A small audio frame classifier, trained from scratch.
Training: 1000 steps, batches of 64, held-out accuracy 98%.
Data: trained on tunes sung on syllables by a formant synthesiser, 39062 training examples, 1.6 epochs.
Rows from block 2 of a small audio frame classifier, named by matrix and row number. Each number is 500 + 50 x the weight over its row's rms, rounded and kept within 0 to 999. All counts start at 0. Numbers have three digits each. After the name is the row's rms in percent of the matrix's.
After each channel's rows are labels from the 100 clips, of 14976, where the channel reaches its highest value: "peak on" is the class under the peak; "strongest on" is what is common among them. Only what is clearly more common there than usual is listed. The data: tunes sung on syllables by a formant synthesiser.
# conv: width-3 conv (model.blocks.2.conv.weight, 288x288x3, each kernel summed), inputs 116-173

conv.255 104:540523523481643480546553487467561423413530566430445476501505537550513500543510511511509515493515521408548568493589469583496471500479444586524532438414428513465580596479531522
peak on: /ɑ/
strongest on: vowel: /ɑ/; child-like voice

conv.141 106:456619638493489474579505488490540475560388445502523477552568574584559564577522442466511551517498474496486517442430528454596514513562555426450483521524464606519500521475518509
peak on: /o/
strongest on: vowel: /o/; consonant: /ʃ/

conv.258 091:467468416440496484539498496462480502455522501449535498498439530544461602431521486560532416485545574410528472541494526543441509446520480562483522465507466498534593511520545492
peak on: silence
strongest on: consonant: none; clipping

conv.231 090:492576488550456449592448470464518584390464492502557483474567547482500499529540466526576460558456488566558494483553536533405503564552507490507504481409477507435486545475430431
peak on: silence
strongest on: vowel: /o/

conv.83 111:475457416581463500478497659458524440557441425517469495512465420568474516530478420499475458469442450493457474477434427519424470594499578579559485511426579541580525485519471549
peak on: /o/
strongest on: vowel: /o/; consonant: /ʃ/

conv.137 087:497391459509541488607471548525418434553498450446495460537463432512488495552476579518522503479448459562544501500504593522476524500467516528524545448485598515506481444446525555
peak on: /t/; /d/
strongest on: vowel: /o/; consonant: /d/; consonant: /t/

conv.235 110:522435462561496633531486417517527531473508582442543551533517479554466430477514466510572487529495549497483572431415501482542528509533510417588494463566445554454459577473546534
peak on: /ɑ/; /u/
strongest on: vowel: /ɑ/; consonant: /d/; vowel: /u/; consonant: /b/

conv.68 091:499446564535460549551506442566437447523532495407476578528465443408497524468434486512476536519499448486416447434472508465446497602562502568465406452450549515512517529560503535
peak on: /d/
strongest on: consonant: /d/; vowel: /e/; clipping

conv.148 105:482466537542457485557454511474542553533532529619575462564493486528458471485564565474493554578578527520609487545479518461489567588535505515612452478553513645527496533512436489
peak on: silence
strongest on: vowel: /e/; mains hum; clipping

conv.108 096:572468472423586465458534584435494467470463632483410489481504432494537443481481517492488483392477616446549480551573530543347417513484396481502423545411531482532488521386507526
peak on: /b/
strongest on: consonant: /b/; thin (high-pass); clipping

conv.273 089:470492515514632537450475586546477522581469478577584470477495510570582510514489384479503478430479494521581423566495437527520468504585497394494520481538524539512444440493587592
peak on: /ʃ/
strongest on: consonant: /ʃ/; vowel: /o/

conv.243 098:558496509494454487451506469485523491620479579555468455516494464592603488473541556535553411476440600470384516473495542459450557486474468456504527502426466522549419520445391382
peak on: /t/; /d/
strongest on: consonant: /t/; vowel: /u/; vowel: /o/; consonant: /d/

conv.217 089:430494515531495555418526492539515473494527508447491547488508436536517458478485548466551531477489445405429427486446558503544562485471559501445409529535498618582459513398492503
peak on: /t/
strongest on: consonant: /t/; vowel: /i/

conv.201 107:482442594441518567484508549609554505395486505470557519426548478536513505473475520575529471481468463510487412494522420488546479445450492527524490439568474509545627649477516438
peak on: /t/; /b/
strongest on: consonant: /t/; vowel: /e/

conv.80 101:538494481410483510523514523558589445402436503510510465511620544511497537459569547450545471530556614439534483596475558477473403550475578478466490457461570428560494405509435488
peak on: /ɑ/; /æ/
strongest on: vowel: /æ/; vowel: /ɑ/; consonant: /b/

conv.178 088:468487506466351480554477556539495517485543504445432452541441564470464526438563461512502595531562434527487519510522485438495527499507558413513532484547544400506563505487569472
peak on: /ɑ/; /u/
strongest on: consonant: /ʃ/; vowel: /ɑ/

conv.17 103:515464513485518482429514531512482552528469467479480462428535550525440517504431453455546552466460484483565584547511426386481523469515550518486511416557425508491470529502431506
peak on: /ɑ/
strongest on: vowel: /ɑ/; child-like voice

conv.239 103:490494417597533596549513461547480554475488532406487476543564473460460430481462531431443464524492491495439462406447547531454452524447515522506436598542451583543434578505417520
peak on: /ɑ/
strongest on: consonant: /ʃ/; vowel: /ɑ/; mains hum

conv.146 104:431448519423425514536554553539535526462503493462479538580461492524465469499525447563581608538586546564535527520539555442437543508449462467478458516515457477383591522560487538
peak on: /d/; /t/
strongest on: consonant: /d/; vowel: /æ/; consonant: /t/

conv.206 095:468461447539505466524533582519477523512503440482573544493465525527487504549515519561370578505540459572496426555515425483526502553479544442566522529518534448499533381541459447
peak on: /o/
strongest on: vowel: /o/; consonant: /ʃ/

conv.104 100:484474477536469487487485515442412492416455483595473425467567500525485502421590461564462461495544530494540477499517554499422482531553557519506460446419483524537443500625523473
peak on: /t/
strongest on: consonant: /t/; deep voice; vowel: /ɑ/

conv.175 088:516532579565551591578505472478486564489519516494554513481475540493483580459495487581533471563423413478462455491493568548537569490463436620454502531471550505509482485554443506
peak on: /o/; /b/
strongest on: consonant: /b/; vowel: /o/

conv.207 109:534530494487620507533526499536585553520474496438401534511604424529573498525535513462551505511533528527420422518508557498516553456590477494586544537483511492449462562479533558
peak on: /ʃ/
strongest on: consonant: /ʃ/; mains hum; vowel: /u/; vowel: /o/

conv.266 092:510472574523444508469455484539530436465484574498505529508538519532446484554567450496491443431397421516469496548593559545465546480545474575576488535520566452441413545540511578
peak on: silence
strongest on: vowel: /o/; consonant: /b/

conv.121 102:444528499543556552506436478455555507546452565493569525492597567512490499391469450481536465486410488553540469591550506498507516378497553545522491495459416485536511481560515493
peak on: silence; /ɑ/
strongest on: vowel: /ɑ/; deep voice

conv.223 105:548527537515517548524529524465544477511512545403465452560480584440482524577554524423495543506498448431488541516499497539449392635482541551508489533550508449493406531590527478
peak on: /o/
strongest on: consonant: /b/; vowel: /o/

conv.49 104:388487457499404462545523519546553504517526511488584588474515439445476500510557578518530578469488530500493548544443522438595464436437459512507491492437479502563517504554523563
peak on: /o/
strongest on: vowel: /o/; consonant: /ʃ/

conv.47 096:437634432539533472464483501484525569546501448542493483445551551517467517534491460452452538405523445499554459557510447558561555585651442552521516470445484505463449493565564497
peak on: /æ/; /ʃ/
strongest on: consonant: /ʃ/; child-like voice; vowel: /æ/

conv.186 107:529440519474491570503516525527463544534454504528499512488597542543519466552512511444454463434490565468396474558494487490597446547408456509626461509500578469486441490467620521
peak on: /ʃ/
strongest on: consonant: /ʃ/; thin (high-pass)

conv.228 103:452450508464506505453482526511516589586477520443418567423444442431484466430449462484430466538549544523451503494468485392505437512469543400445536546481615483626583458503517466
peak on: /t/
strongest on: consonant: /t/; vowel: /e/

conv.267 109:507556495528455475561534578516498523545493464533509551564502491495490505508551589504523483535474511517478564525573523502414537486450469492413466489485522533471613508568448515
peak on: /ɑ/
strongest on: vowel: /ɑ/; consonant: /t/

conv.79 090:487568490478516399504520423527432464413452529528510502414473449512519541478575430438512485465422437517496511460517445521494500443487422513555517504537527438553394604490510553
peak on: /ɑ/; /æ/
strongest on: consonant: none; consonant: /b/; vowel: /ɑ/; clipping

conv.221 107:539489514469573571528517528514440540573528590474568576493484493582558518491512501606501519569526439466540488553558506494523450494377495511484460502476453561582516510466412469
peak on: /t/
strongest on: consonant: /t/; mains hum; clipping

conv.213 100:586458413525541487558474488401501485523430394518512443537596522520513429484519564543504489517581431603550490469583546596478492591641457475492568493455565463541506430538513538
peak on: /o/
strongest on: vowel: /o/; consonant: /ʃ/; consonant: /d/

conv.113 088:428524541611527441439488492396480461465483488542472429553630444494538469537529479444494552472392448417547472425468616553542463427470562569508523576528497494439455440513528520
peak on: /b/; /t/
strongest on: vowel: /o/; consonant: /b/; consonant: /t/

conv.41 095:536513574471554512551458476574517559471458474496460589506440456565497516607479556527513519520483511425599519560615505515450497578457476491478499588426558520503474538553513517
peak on: /t/
strongest on: consonant: /t/; clipping

conv.66 103:442512484510503444557486487468541520521416473479493506560485507407509454556552443471477479518516499513452445463518548535464467529462435560479505505455476531466486517503524561
peak on: /d/
strongest on: consonant: /d/; vowel: /ɑ/; vowel: /æ/